{
  "model": "image classifier",
  "dataset": "histories of elementary cellular automata, time running down",
  "train_examples": 147500,
  "image_size": 40,
  "crop_scale_min": 1,
  "horizontal_flip": false,
  "translate": 0.06,
  "targets": ["rule"],
  "num_classes": 256,
  "arch": "preact_resnet",
  "norm": "groupnorm",
  "hidden_act": "relu",
  "weight_standardization": true,
  "depths": [4, 4, 4, 4],
  "kernel_size": 3,
  "stem": "deep",
  "avg_pool_shortcut": false,
  "widths": [48, 64, 96, 160],
  "label_smoothing": 0.1,
  "loss": "cross_entropy",
  "init": "torch_default",
  "residual_init": "none",
  "optimizer": "soap",
  "beta2": 0.99,
  "learning_rate": 0.0032,
  "beta1": 0.95,
  "shampoo_beta": 0.99,
  "eps": 1e-08,
  "precondition_frequency": 16,
  "max_precond_dim": 512,
  "merge_dims": true,
  "one_sided": false,
  "adamw_lr_other_params": 0.0015,
  "max_grad_norm": 5.0,
  "ema_decay": 0.99,
  "max_steps": 15300,
  "batch_size": 64,
  "epochs": 6.6,
  "lr_schedule": "cosine",
  "final_lr_fraction": 0.01,
  "warmup_steps": 300,
  "weight_decay": 0.03,
  "adamw_weight_decay_other_params": 0
}
Rows from block 13, named by matrix and row number. Rows with one number belong to one channel. Each number is 128 + 32 x the weight over its row's rms, rounded and kept within 0 to 255. All counts start at 0. After the name is the row's rms in percent of the matrix's.
# convs0: first 3x3 conv (model.blocks.13.convs.0.weight, 160x160x3x3, standardized in use), inputs 80-87, a 3x3 kernel for each
# convs1: second 3x3 conv (model.blocks.13.convs.1.weight, 160x160x3x3, standardized in use, transposed), outputs 80-87, a 3x3 kernel for each
convs0.102 113 [190 125  67 157 109 106 171 152  61  98 114  97 242 196  99 154 182  30  89 114 149 133 154 119 152 110 121 125 141 122 165  90 116 184 132 150  74 115 121 175 135 121 123 135  88 205 139  74 144 126  32 130 128  88 141 138 154 157 108 123 216  93 142  77 117 100 184  86  60 139 104 121]
convs1.102 104 [177 111 114 128 170  87 124 121 125 150  72 116 164 109 119 135 131 119 126 191 143 176 141 122  99 139 127 135 137 117 140 129 102 174 149 127 140 126 122  91 142 113 125  77 136 142 107 150 169 133 121 174 183 125 148 135  55 110 147  71 175 155  68 122 142 152 184 147  49 137 143 112]
convs0.103 118 [138 101 130 110  99 164 197 111 119 123 142 195 119  78 129 149 107  51 111  89 132 180 150  75 120 157 153 146 151 133 126 138 115 139 108 104  98 107 145 125 176 140 132  97 146 100 128 151 108  76 133 171  77  85 167 150  91 110  78 127 118 160  96 152 142 123 117 123 130 103 137 167]
convs1.103 116 [143 114 120 118 187 144 143 126 159 157 106 101 108 146 104 116 160 180 133 147 108 167  86 136 105 175 137 109 142 133 111 100 144 127 133 161 111 157 149 151  83 255 100  88 116 155 130 104 112 148 155  98 125 129 104  92 135 120 183  76 126 159  90 115 145 136  99 132 129 113 118 135]
convs0.104 102 [193  85 133  79 140 154  88 105 123 156 139 199  99 114 157  89 120 110 114 178 129 107 141 106  68  87 107 132 102 106 181 117 136 134  93 128  69  91 123  96 119  94 102 118  87  92 153 165 151 143 176 110 155 103 122  93 113  70  98 117 105 104  91 129 106 122 175 111 104 101 106 114]
convs1.104 100 [133 201 140  97 135 189 171 146 137  80 175 219 113 129 174  75 107 121  97 110 149 173 171 131 111 100  70 116 181 155 104 144 101 101 107 163 205 188 146  92 127 109  96 181 197 134  97 129 116 116 106 154 131 143 138 153 116 138 106 135 135 150  72 157 138 128 146 164 129 109 115 121]
convs0.105 099 [114 127 163 153 110 102 145 111 123 173 123 141 203 113 119 177  82 106  88 101  75 116  84 119  88  74 149 141  85 116 125 103 139 151  74 163 120 169  73 143 133 128 174  68 168 145 138 115 125  73 104  89  59  54 117  95 155 154 101 125 177 100  61 175  97 124  90 150  63 170 122 111]
convs1.105 094 [112 115 112 153 107 133  70  80  58 136 116 105 172 135 100 138 153 148 133  97  97 115 160 130 166 151 148 144 173 103 118 117  68  91  66 110 131 143 141 120 141 190 123 119 145 115 147 168 142 146 124 105 135 106  96 121 152 132 160 116 126 157  96 129  81 106 164 148 136 190 176 118]
convs0.106 096 [139 104 157 140  90 122  76 162 105 119 104 161 127 177 170 123 102 104 111 182 121 132 147 138 158  98 127 161  44 146 138 158 125 177 160 117 115 116 125 154 138 123 155 120 151 159 134 167 145 150 176 157 160 160 109  88 123 117 118 110 149 169  48 161 143 150 135 161 191 153 166 113]
convs1.106 099 [102 112 136 101 120  85  67 200  92 140 149 116 119  96  98  72 109 103 101  77 132 194 151 127 127 177 170 127  99 116 165 130  83 141 185 121 117 122 148 161  92 142 154 145 182 155  84 107 153  90 105  88 120 122 203 140 185 102 178 112 158 148 115 163 166 182 104 163 138 150 151 163]
convs0.107 098 [151  91  84 136 117  96 142 117 187 109 160 189 227 107 157 102  61  87 162 117 129 161 117 119  84 111 115 148  89 151 204 154 144 117  94  88 183  96 110 117  99 109  82 141 113 168 123 123 160 160 116  87  96 129 117 111 126 151  81 105  88  81 121 155 141 157 114 171 173  56 139 150]
convs1.107 100 [152 134 143 108 161 136 139 133 106 157 168 137 122 163 141  71 108 128  84 116 177 178 125 173 163 163 127 115 136 147 145 168 108 148 180  75 114 105  48 140 152 195  93  95  85 102 162  88  90  65  80 196 142 145 115 203 161 184 110 138 142 129  74 166 164 141 104 100 161 128 143 161]
convs0.108 089 [143 153 146 130 135 208 112  89 133 114 107 188 160  99 141 153 138 127 117  68  87 131  70  98 115 100  80 173  70 112 169 108 172 180  96  90 130 111 113 194 139  70 131 104 162 148 126 174 120 125  87  97 157 137 126 147 158  98 131 173 133 138 175 119 140  95 112 112 166 124 131 128]
convs1.108 091 [149 183 172 109 148 157 127 116 144 175 147 114 142 131 103 145 179 147 136 131 110 130 129 140 179 130 135 121 133 116 113 136 132 128 153 150 129 115 117 142 112  84 101 109 131 147 198 148 162 162 126 131 120 140 117 157 122  76  96  89 126 149 138 170 144 106  61 137 121 115  51 154]
convs0.109 093 [158 164 121 144 109 123 145 124 127 149 122  83 143  96  90 106 138 151 147 119 143 129 125 157 105 123 112 117 127 174 169 158 205 148 126  90 156 128 178 115 116 124 171  81 115 130 156 139 144 129  87 149  98  97 116 121 119 103 105  94 123  72  86  64 123 141  67  95 119 104  89  90]
convs1.109 091 [121 105 104 149 152 131 170  87  68 150 141 138 105 122  98 138 141  97  85  98 163 112  62 126 142 103  98 160 106 155 110 111  60 109 213 146 199 168 159  76 125 111 120 147 156 138 118 120 140 151 112 149 112 118 172 136 161 131 124 130 108 119 149 114 183 150  75  92 130  46  92 128]
convs0.110 099 [104 162 118 135  74 197 211 128 121  68 101 160  89  81  54 155 167 119 153 204 142 147 159 152 150 168 156 137 120 135 140 132 138 119  86 111 138  87 128 115 140 143 115 176 205 120 133 129 128 123 120  91 153  95  82 216 104 126  58 160 185 135  72 140  66 120 189 112 134 146 120 108]
convs1.110 100 [156 133  80  79 172 149 130 112 124 210  82  98  97 186 178  85 149 132 116 160 125 104 124 124 130 128 171 108 175 160 150 133 121 142 130 127  97 128 168 190 114 138 158 168 131 173 105 107  84 164 131 156 176 153 144 142 127  89 128  64 119  99 133 154 153  97 114 111  97 152 148  79]
convs0.111 095 [131 164 185  95  78 138 133 156 111  95  95 111  99 137  96 172 150 128 102 128 135 152 153 126 122 125  86 143 112 146 122 108  78 109 154 140 109 118 119 114 113 119 155 144 157 160 149 118  63 124  78 135 134 134 113 101 148 115 145  88 174 101  97 149 101 103 110 113  77 179 101 120]
convs1.111 098 [ 91 124  96  81 139 165 143 169 166 106 146 135  86 148 108 119 150 124 111 147 157  70  68 116 136 178 106 116  70 136 117  83  87 138 120 141 102 116  93  98 103 133 193 137 108 163  95 123  98 134 150 119 106 111 178 137 149 128 155 117 131 139 199 137 202 173 141 140 148 113 155 136]
convs0.112 093 [ 79 199 130 162 148  97 165 137 152 112  79 156 128  57  85 121  88 103 147 134 184  83 138 160 120 192 146 119 142 153 174 151 131 111 117  95  76  94 124  92 139 149 108 144  98 146 133 136 132  96 133 103 120 165 109 102 124 157  99  45 190 129 166 199 192  66 145 113 142 170 103 161]
convs1.112 092 [163 196 129 125 192 149 159  86 162 160 176 113 145 132 206 172 149 179  55  42 103 165 120 113 126  58  47 151 147 180  86 123  79 141 115  89 143 152  91  50 144 139 169 122 145  94  90 134 120 156  90 105 119 119 154 132 174 189 162  98 158 149  98  92 154 130 119 127  93 106  60 129]
convs0.113 102 [ 89 129  88 118 136 144  75  93 112 150 147 156 114 136 118 159  98  85 103 173 186 102  97  87 116 171 166 187 148 173 103  82 131 110 136  97 102 143 165 175 122 111 115  93 103 157  95 168 147 118 123  88 156 124 148  84  87  81  89 213 135 152 150  78 138 103 205 136 137 135 182 143]
convs1.113 099 [158 122 160 108 144 153 176 127 136 147 137 141 163 129 111 136 121 131  98  66  96 122 131  60  34  32 127 151 119 141 142 193 159 171 147 124 165 164 167 141 138  71 118 147 166 127 143 136 105 109  55 149 146 118 112  97 136 108 142 213 138 115 105 116  88 166 127 110 127 103  81 121]
convs0.114 103 [112 132 126  68  69 155 130  44 105 121 134 131 122 139 130 223 186 150 113 106  92 119 214 100 115 151 165 115 111 119 154 156 173 101 130 118 127 113 118 121 200 187 156 122 137 172 117 125 144  98 143 100  59 131 128 113 139 135  93 107 159 151 176 179  95 126 223 135 188 201 112  73]
convs1.114 104 [171 144 138 131 132 155 137 189 174 137 154 118 118 126 126 142 123 110 165 117 114  98 111 125 114 123  84 115 143 128 100 148 130 136  92 109 120 145 166  66  81 194 176 156 121 135 156 154 130 114 115 173 157  61 103 114 149 127 164 126 125 155 128 144 191 176  71 110 116 179 159 132]
convs0.115 091 [179 149  84 115  97 159  71  86 121 155 112 176 121 122 123 148  96  87 138 120 192 123 126  64 117 114 112 184  74 118 112  83  87 109  94 102 125  66 120 140 120 111 140  98  91 120 146 155 166  77 193 168  44  52 142 127 120 118 148 127 124 105  67 156  89  97  82 152 106 114 140 120]
convs1.115 094 [207 136 141  75 168 121 178 153 119 147 130  79  81 100 116  91 134 163 153  79  85 136 109  73 129 146 153 150 154 148 123 164 125 130 158 108 168 129 148 148 115  77  56 144 142  99 124  69 102 112  88 167 147 125 121 110 122 108  67  84  82 130  91  88 126 112 114 108 142  93  67  77]
convs0.116 105 [ 93 110 151 169 102  85 179 148  78 162  86 125 109 111 128 128 161 106 108 132 166 146 100 173 178 125 108  98  71 151 131  52 152 114  64 129 118 181 124  96 192 168 122 149 177 178 113 143 137 107  74  75 108  96 127 187 151 153 130 147 118  47 104  63  70 115  89  65 149 137 130 168]
convs1.116 104 [154  82 108 111 152 113  27 159 142 172 109 142 176 145 117 134 174 137 142 138  92 141 130 112  93 128  94 120 130  78 113 139  79  40 128 146 151 156 209  87 101 231 146 143 136 100 105  79 134 123 111  77 144 105  89 158  76 102 123  94 107 127 114  90 152 161 131 121 164 164 185 101]
convs0.117 102 [121  93 159 140 110 136 153  79  73 120  74 141 106  87  97 124 136 113 139  73  70  80 108 102 142 141 105  93 117 148 147 121 156  82 147 197 118 141  86 148 181 130 148  99 126 131 178 120 167 207 101 161 130 181 168 145 128 135  72  84  54 110 165 124  81 183  85  74 106  75 153 133]
convs1.117 102 [103 129 141 135 137  87  66 118 130 138  50 145 173 201 124 111 179 136  84 115 108 115 141 182 133  83 128  84 120 158 127 148 117 108 157 177 109 153 107 126  96 100 135 113 108  86 113  51 116 100  75 108  72 143 132 133 180 197 202 137 132 156 196 123 150 132 117 152 118 105 144  47]
convs0.118 100 [119  70 100 147  69  69 128  92  92 148 155 120 127 128 141 159 146 133 182 132  77  93 145  89 124  85 152 156 100 127 125 124  50 158 154 121 157  69 154 194  77 147 142 143 143 149 129 120  98 135 117 145 170 114 129 116 208 143 126  87 133 110 118  83 122  92 106 136 122 147  90 110]
convs1.118 096 [154 117 163 143  77 124 151  96 107 132  99 198 102 106 122 167 144 152 111  90 128  99  99  97 101  88  32 146  87  66 127 118  71  88  95  69 128 108 127 164 107 131 150 174 148 125 131 100 152 115 151 128 147 164 141 148 108 153 117  90 182 147 181 177 178 106 150 107 111 117 131 155]
convs0.119 121 [139  24 116 146 152 123 120 141 173 113 168 110 100 126 104 194 128 133 130 165 136 121 122 112  98 106 140  92  54  78 134 117 158 163 151 166 128 119 120 117 140 113  90 144 138  76 122  98 144 104 140 182 106 134 125 142 200  98  81 129 207 144  91 134 135 131 154 159 102 118 126 164]
convs1.119 117 [174 152 138 129  70 102 191 255 176 114 100 123  90  91  96 180 168  94  70 128 123  99  46  87 147 219 180 122  97 119 143 163 166 120 142 109 141  88 108 124 160 145 132 130 112 182 159 117  92 129 117 174 159 130 107 104  97 122 133  92 131 138  63 121 117  94 161 129 129 102 101 123]
convs0.120 094 [116  82 148  81  93  62 102 131 113 120  92 130 106 128 111 189 154 197 188 130 139 125 214 164 118 107 118  84 121 122 132 117 101 149 131 161 103 117  97 116 108  89 153  82 141 129 129  98 125  99 124 121 180 164 128 138 136 102 185 139 185 113 154 169 126  60  98 107 166 132 215 126]
convs1.120 103 [157 134  88 134  85  94 130 156 124 108 173 117  73 112  96 116 122  68  75 116 100 118  92  75 124 150  87 108 169 102 138 119 117 177 158 140 130 110 126 115 144  98 143  67 146 141 124 124  59 119 138 147 136 118 108 169  84 137 127 152 156 154 113 178  91 115  32 128 152  93 131  56]
convs0.121 109 [114 109 132 110 119 157 151 101 150 184  73 115 176 154  72 100 135 155  94 115 214 128 128 148 216 127  62 119  67 143 111 132  84 147 104 153 143 145 118  63  94 147 138 126 111 154 122 112 156 198 120  97 126 192 115 150 130  73 125 135 130 129 150 128 120 149 106 163 197 154 114 119]
convs1.121 103 [164 122 120  75 122 125 147 157 143 157 110 121 217 125  91 144 153  88 182 146 128 124 147 155 113  65 139  79  97 114 144 126  67  80 117 118 175 125  67 110 180 147 126 180 110 113 131 150 169 118 162 141 127  94 110 150 143  84 107 108  82 117 105 158  94 102  61 113  95  88 123 125]
convs0.122 100 [124 109 158  98  97  88 137 157 128 162 169 104 127 109 139 122 100  58 120 109 111 130 152  79  89 112 112 160 128 168 124  58 137 153 104 108 106 154 111 154 106 214  57  91  94 145  69 114 181 138 122  90 193 194 131 144  53 126 131 120 181 102 146 206 176 119  93 136 133 146 118 106]
convs1.122 099 [ 83 154 149 157 125 151 109  81 108 140 125 109 167 147 144 100 122 135  82 152 133 144 108  95 166 173 141 126 162 209 105 180 158 133 133 129 173 211  99 117 127 135 129 107 168  90  84 122 104  98 101 102  96 128 126  96 131 145 134 122 194 109 138 152 178 108 157 150 183 171  77 127]
convs0.123 103 [179 131 144 142 176  51 135  87  79  79 103 182 114 110 192 159 156 129 140 152  76 149 167  69  95  98 151  75 122 125 147  99 115 192 128 147 108 183 157 149 113 135 153  86 138  62 123 153 206  80 116 158  96 107 180 125 137  98 179 133 165 158 168 101  97 151  74  56 157 132 176 120]
convs1.123 100 [162 134 126 164  89  63 139 192 159 146 146 154  77 146 156 150 134 179 100 184 152 158 164  84 140 122 126 102 177 122 127 119  98 136 117 156 174 143 128 100 119 131  81 100 160 112  80 108 123 178 145 109 123 126 124  92 107 100 119  64 106 125  61 115 111 131 156 129 137  47 154 187]
convs0.124 103 [121 149 157 107 124 116 122 192 112 149 125 126 105 126 155 131 119 104 152 168 179 124 101 115 115 134 122 105 152 157 149 125 150 121 120  92  68 136 185 153 143 109  89  47 100 134 199 176 135 106 130 113 157  81 113 151 111 151 143 139 125 125 145 144 167 166  70 188  81 142 148 128]
convs1.124 094 [ 95 109 114 123 133  68 132 171 118 113 107 102 129 119 174 156 150 103 132 177 101 142 165 185 153  28 101 111 126 113 125 115 167 113 147 158  91 172 148 127 151 124  88 114 144 169 172 173 199 140 146 104 145 131 142  91 113  71 122 132  82  74  95 100 103 152 117  91 182 147 161 108]
convs0.125 105 [ 88  81 105 182 114 168 190 162 130 111 107 157 105 142 175 166 136 131 184 141 141 125 123 136 130 148 125 111  95  92 136 118 138 144 101  90 116 171  92  65 111 129 151 147 162  76 108 113 135 145 128  89 131 144 114 164 104 155 146 124 108 144  43 137  42  97 187 135 107 122 106 124]
convs1.125 105 [130 128 140 159 152  91 138 173 121 141  97 105 100 154 117 105 105 122 153 124 144 168 181 168 122 125 118 104 110 126 132 131 121 105 167 136 138 110 142 153 135 121 136  66 128 168 123 103 113  89 116  91 108 110 130 131 132 151 106 107 107 129 131 100 108 124 178 135 125 133 155  69]
convs0.126 101 [211 180 137 151 187 160 149 169 162 107 121 133 125 117 130 125 139  88 178 148 198 140 164 144 131 140 137 164 180 137 138 106  80 124 169 113 157 100 154 131 108 140 108 153 169  84 126 103 125  94 114  92  82 112  56 144 118 119 110 138 150  83 109 113 180 105 137 159 125 151 151 101]
convs1.126 102 [ 68 112 116 110  70  68 100 102  97 157  59 114 121 114 114 137 124 143 119 155 117 152 127 116 131 184 193  97  99 133 108  86 112  87  96  86 123 132  92 129 112 137 134 114 106 129 116  85 159 104  98 193 116 113 130 121 107 132 135 141 119 143 134 104 162 123 107 112 117 143 161 176]
convs0.127 099 [156 196 182 145 137 118 161  83  98 116  70 151 115 117  73 146 162 119 133 137 110 121 140 112 176 185 156 169  98 139 150  98  74 137  79  66 119 133 169 139 169 140 145 174 140  97 127 114 141 153 114 124 107 158 105 166 142  90 120 116 174 188 121 102  90 135 120 150 246 132 152 153]
convs1.127 098 [132 142  99 148 138 121 128 111 114  99 120 141 161 155 129  96 147  97 138 139 103 122  93 109 110  71  79 120 138 178 155 114 143  99 104 101  97  86 105 143  69 145  88 151 173 159 129 146 173 118 137 150 143 192 158 135 146 125  89 110  82  95 111 144 167  88  75 157 161 152 142 159]
convs0.128 111 [129  61 116 228 124 123 135  69 104 113 150 155  85 113 178 177  80 114 140 119 102 157  69 129 127  93  95 121 133 172 229 157 136  87 100 126 155 168 103 123  54  93  50 110 131  98 120 124 147 123 130 182 109 101 173 103 137  88 171 136 181 140 113 152 131 128 175 107 104 123  97 145]
convs1.128 108 [179 167 118 122 134  96 150 138  49 188 117  96 113 150 133 102 155 150 114 107 129 119 101  87 123 106 117 102 148 110 136 160 139  85 141 122  73  86 141 137 167 122 169 122 151 153 163  87 131 169 150 126 147 112 149 131 127 133 125 167 116 140 111 104 144 112 147 133  92  95  97 133]
convs0.129 095 [163 146 141 108 125  77 120 147 148  87 170 126  97  77 155 120  98 141 144  97 183 160 119 155 171  94 123 134 115 122 139 175 166 114 191 179 156 154 131 143 131  27 123 171 218  59 156 104 137 119 136 112 131 163 139 118  40 125  94 166  66 132 143 141 125 100 119  93 101 126 139  98]
convs1.129 093 [133 180 168 132 150 123 144 124 147  86  75 117  56 108 108  76 103  79 165 183 168 123  94 105 161 187  96 138 150 159 181 113 163 114 134 129  91 163 115 175 101  84 160 203 147 166 158 138 167 173 121 120 126 139 128  83 106 157 135 107  95  91 100 154  96 116 128 122 123  83 130  80]
convs0.130 096 [108 116 120 100 153 101 131 165 119 115 113 137 166 148 103 174 180 124 100 116 121  73 220 158  84 146 183 106 134 128 103 138 181 127 111 122 165 189 162  93  95 145  99 153 110 190 143 144 124 168 110 124  98 180 131 132 115 134 146 121 163 153 229 156 135  74  79 196  94 167 216 145]
convs1.130 098 [ 94  93 146 118 105 132 119 104 130 180 105 181 119 158 129 156 149 119 117 102 153 126 144 153 138 170 123 116 127 140  97 126 133 142 144 150 148 148 133 102 186 114 157  72 143 119 156 179 195 137 124 134 128 141  37  98 114  86 138 134 148 100  96 173 128  95 114 133 158 125 148 175]
convs0.131 109 [134 110 151 140  95 122  97 112  98 101 128 144  81 141 167 148 128 161 132  99 134 145 101 130 149 100  50 173 144 133 139 145 163  92 149  89  80  79 108 112 159  92 163 144 188 140 123  89 109 108  97  65 133 161 109 126 170 163 136 145  97 124 121 219 142 181 120 126 132 151 137 144]
convs1.131 108 [163  64 124 120 185 137 155 166 136 141 118 124  73 139  89  95  69  84 188 118  68 101 174 180 129  99 149  96 134 103 109  94 145 137 132 161 156 121 138 155  84 172 140 179 111  73  97  92 154 114 152  90 122 105 137 135 119 129 141 119 141 164 184 154 103 125 161 140 176 131 113 118]
convs0.132 104 [123 123 141 149 126 125 166 174 152 179 156 119  34 127 174 135  64 135 125 105 115 115 119 140 147 128 115 134 124 112 130 100 105 189 124 150 112 136 145 161 147 125 175 147 153 135 119 132 155 110 130 170 145 132  74 124  94 106 135 106 199 160 222 109 154  95  96 105 110 125 146 115]
convs1.132 106 [132 105 116 115 131 126 102 130 176 144 151 146  90 145 202 145  95  69 114 116 101  88 108 133 117  76  80 160 189 121 130 131 145 146 107 115 115 124 182 172 151 188 137  86 121 129 131 154 163 103 124 166 136 121 134  88 113  77 108 129 109 152 117  92 135 102 176 128 157 154 121 137]
convs0.133 098 [ 96 154 132 197 100 154 131 131 156 143  91 107 115 108 124 173  93 150 175 119 181 139  87 143 129 173 128 163 131 167 153 148 110 108 137 153  83 129 100 145 125 104 168 166 206 121 146 127 124 142 111  96  68 133 144 118 121 116 155 181 190 139 120 120  89  87 156 134 130 168 146 126]
convs1.133 100 [ 86  93 113 121 120  85 117 108  83 122 154 144 119 156 133 147 173 153 153 173 189 201 155 139 114 158 123 139  86 128 161 121 110 134 150 117 104 111 126 110 151 133 121 164 133 103 150 121 144 137 102 155 169  79 166 152  96 107 148 153 100 117 124 172 101 111 102 164  97  88 160 130]
convs0.134 098 [141  98 133 125 149 137  86 103  89  97 110 163 116  71 137 197 154 157 133 123 129 125 121 118 169 145 148  93 182  96  81 168 102 159 184 161 122 139 108 140 117 169 163 115 179 123 159  76 139 120 128 130 147  94 188 130 128 153 224 191 200 110 209 150  91 175 109  88 103 116 135 150]
convs1.134 096 [137 138 156 159 122 144 152 164  98  85  86  60  83 142  95  96 135 119 100 120 113  71 103  49 120 183 136  91 102 111  94 143 189 112  96 154 125  92 149 126 160 146 165 158 148 111 113  99 133 148 121 178 128 111 134 171 107 112  86 125 196 152  84 156 141 132 128 113 122 152 154 121]
convs0.135 104 [107  97 125 139 161 110 110 101 170 146 143 120 126 128 140 140  99 160 138 121 144 118 141  93 142 130 108 138 116 177  74 124 107 159 118  87 148 139  65 106 182 161 114 106 128  94 108 136 165 114  83 116 109 121 130  86 101 153 128  94 137  84 101 170 144 125  92 128 140 143 180 156]
convs1.135 109 [ 81 139 149 204 130 146 170 136 122 147 136  97 146 163 148 117 120 100  79  95 128 169 127  94  97 172 116 168  71 143 188 107 180 125 123 153 140 147  99  74  91 179 157 127  99 116 144 152 131 143 103 116 156 164 128 155 136 166 112 137 102  83 102 103 131 115 124 109 107 154  89  61]
convs0.136 102 [104 130 117  74 108 147 169 148 172 156 139 172 132 132 118 101 149 154 137 141 145  74 102 150 122  90 127 146 189 122  75 134  33 161 218 165  89  54 146 201 180 172 110  50  55 155  71 126 132 114 111 105  82 127 104 128  87  93 155  81 161 132 190 137 132 113 190 159 136 149 130 146]
convs1.136 104 [102 135 113 131 130 100 111  91 117 106 144 151 191 143 193 134 125 101  96 173 177 107 110 115 183 147 154 107 127 124 109 117  98  83 136 126 142 148  80 154 104 166  90  63  73 153 115 182 155 154 167  52 162 127  66 135 118 161 105 171 147 134 126 113 105  64 102 118  43  85  85 132]
convs0.137 113 [ 61 157 119 150 138 118 131  85  20 133 148 118 142 101 174 117 169 126  81 120 177 176 121 149 165  87  81  90 127 119 126 150 172 141 131 115 133 116 123 118 123 137 107 152  79  96 164 106 112 105 120  97  79  96 111 144 107 116 167 102 111 117 104 148 222 158 155 102 141  68 112 104]
convs1.137 105 [183 201 137 170 203 140 158 126 168 121  91 160 115 172 165 121 129 129 163 197 127  80 202 182 140 145 133  73 111 120 129  95 144 142  96 121 159  81 172  96 132 112 118 136  62 114 146 140  94 131 117 174  51 130 110 138 147 143 121 134  91  93 148 144 124 105 182  81 123  64 117 114]
convs0.138 097 [160 116 108 135 143 164 179 122 111 140 174 155 141 102  92 183 134 101 151 123 147 166 146  95 115 130  91 182 145 115 110 122 138 155 148  96  72  52  48  99 123  73 136 156 182 124 113 131  80  82  92 234 115 127 171 121 100 121 142 109 151 101 118 112 150  77 172 140  98 207 163 130]
convs1.138 102 [109 147 130 105 126 179 155 138 113 191 155 134 104 132 111 119 154 185 140 102  63 141 134 114 109 161 108  88 109  78  70 110 134 154 165 143  82 143 126 162 171 141 119 119 123 141 165 120 109 156 185 101 151 149 147 184 123  83 157 111 226 156  69 176 168 154 132 144 154 104 101 137]
convs0.139 096 [106 128 114 138 110 154 107  68 110 112  85 177 144 106 109  74 140 128 107 101 205 101 119 112 135 130  94 159 191 195 122 128 138 137 145  79 135 104 112 124  92  86 108 100 109 135 182  88 126 157 118  69 154 145 101 104  94 119 161 148 113 160 156 106 157 163  70  93 111  95 143 131]
convs1.139 099 [150 169 189 168 140 151 115 110 149 119 121 197 106 113 107 154 177 122 126 109  95 127 149 140 158 195 166 136 155 175 121 130 149 145 122 156 113 127 149 140 158 136 161 140 105 153 124 183 105  85 132 125 117 113 132  66 107 129 139 117 173 117 130 129 130 123 117 110 126 146 155 188]
convs0.140 095 [101 140 128 124 160  90 108 111 109 145 167 144  65 137 180 177  66 127 129 127 168 138 144  78  91 160  93 112 103 140 147 110 100 163 117 122 157 161 143 106 150 133  94 123  71 144 166 164  90 125 152 104 100 144 140  80 126 111 158 136  98 121 144 111 125  40 150 101  96 148 167 146]
convs1.140 092 [ 85 147 113  80 127  94 156 110 126 144 138 121 100 132 181 144 130 123 109 154 113 125  56  79 147 127 170  94 116 144 142 167 133 163 115 142 115 108 178 167 137 112 112 111  57  96 162 124 129 164 136 117 153 192  82 147 144  81 110 167  89 118 132 120 156 105 151 145 172 184 117  99]
convs0.141 109 [119 130 108 123  95 173 152  92 116 143  91 115 153 149 146 145  87 123 177 102 130 147 203 155 154 157 128 114 123 141 146 139 161 163 115 177 127 153 168 136 147 139 111 172 106 144 107 133 120 119 156 108 141 106 113  97 116 124 109 113 143 179 134 171 177 105 153 116  43 142  16 121]
convs1.141 108 [114 144 127 135 114  75 139 113 144 110 185 102 188 123  82  79 121 140 145 110 108 147 110  95 112 103 107 174 172 166 143 150  87 132 193 173  97 125 112 107 160 103 162 113 147 106 110 137  99 104 132  95 140  94 126  67 141 124 161  95 107  77 143 103 189 129 152 142 128 172 147 136]
convs0.142 102 [121 128 137  82 114  72  80 137 137  91 123 131  76 146 131 152 138 177  82 139 104 164 109 150 149  94 161 130 148 167  50 119 123 128 123 168 133 117 161 137 104  75 188 182 120 137 199 161  85 152 198  57 144 129 119  99  69 142 137 144 166 120 140 108 189  95  82 171 149 209  95  90]
convs1.142 103 [106  84 160 217 167 206 139 115 116 111 118  98 140 106 152 113  85 148 130 148  93 126 148 164 117 113  81  94 160 137  99 150 125 134 138 133 117 123 209 168 134 113 141 165  94 106 108 176 130 109 171 161  63 196 139 157 154 106 141 126 119 106 164 177 116 125 134 131 166 131 122 110]
convs0.143 111 [131 113 155 151  93 130  84 127 150 158 117 129 121 198 135  99 146 117 154  95 129 184 112 133 132 142  75 173  89  97 137 111 180 123 170 144 158 101 153  84 124 131 181 134 116 121 118 145 147 156 161  81  84 128  84 102  64 186 156 252 106 115 135 163 135  98  59 111 103 154 152 132]
convs1.143 111 [123 132 203  62 140 116 126 139 191 121 123 160 131 126 187 116 143 101 125 115 138 134 139  63 138 119  75 104  86  81 153 181 171 116 106 133  97 104 135 147 138 107 130 183 148 144 142 120 181 187 167  97 131 152 163 136 149 157 131 107 116 102 110 162 152 158  97 137  71 189 122 128]
convs0.144 093 [ 94 160 150 165 124 111 166  94 148  84  87  81 103  63  66  74 148 123 144 115 114 204 160 170 137  98  89 147 133 129  80 136  66 168 166 124  83 135  90 166 159 149 132 118 138 146 146 157 151 182 111 142 140 165 121 140  98 144 191 141 120 141  70 121  99 105 116 107 125 126 181 140]
convs1.144 095 [131  99 127 211 113 107 117 138 129 122  96 130 165 166 189 142 152 152 174 161 147 133  96 105 115 149 120 134 166 152 129  93 164 168 134 119  83  74  72 101 156 117 117 138 120  94 103  57  79  66 100  82 116 112 162 116 180 119  87 167 130 183 206 104  49 103 158 145  90 148 133 125]
convs0.145 098 [114  83 146  92 116  74  88 138 117  91 123 140 214 130  62 165 109  70 115 101 122  96 106 162 135  96 116  82 120 178  92  86 133  98 175 170 183 167 151 133 124 121 102  69 110 131 135 121 185 137 121  96 116 124  84 104 162 115 140 129 139 142 138 117 121  98 134  84  63 100  90 138]
convs1.145 104 [117 100 130  99 109 114 131 134 132 184 120 117 194 175  68 130 163 206 111 183 110 162 138 151 141 105  86 170 121 139 164  66 128 123  96 130  62 156 152 168 116 139 140 107 151 165 149 176 131 185 132 183 138 153 125 110 130 126 106 119 108 171 159  73 164 130  76 108  96 139 166 136]
convs0.146 097 [156 196 128 123 135 120  92 129 157 144 118 178 104 102  93  60 154 102 122  96 163 147 162 148 152 110 147 138 125 107 121 102 108 137 133 158  78  87  87  92  87 118 147 141 170  88 124 143 124 176 101  83 151 161 124 146 128 123  88 149 152 165 130 135 106 159  98  73 121 144  96  97]
convs1.146 094 [106 115 141 120 133  81 164 141 142 128 136 140 143 105 112 110 135  60 155 192 160 144  80 126 117 156 100 146  77 118 161 151 107 126  31 109 127 123 154  89 104 100 145 204  96 145 160 120 181 123 177 107  89 116 143 125 138 132 153 124 186 139 129  67 151  74 112  97  89 160 124 145]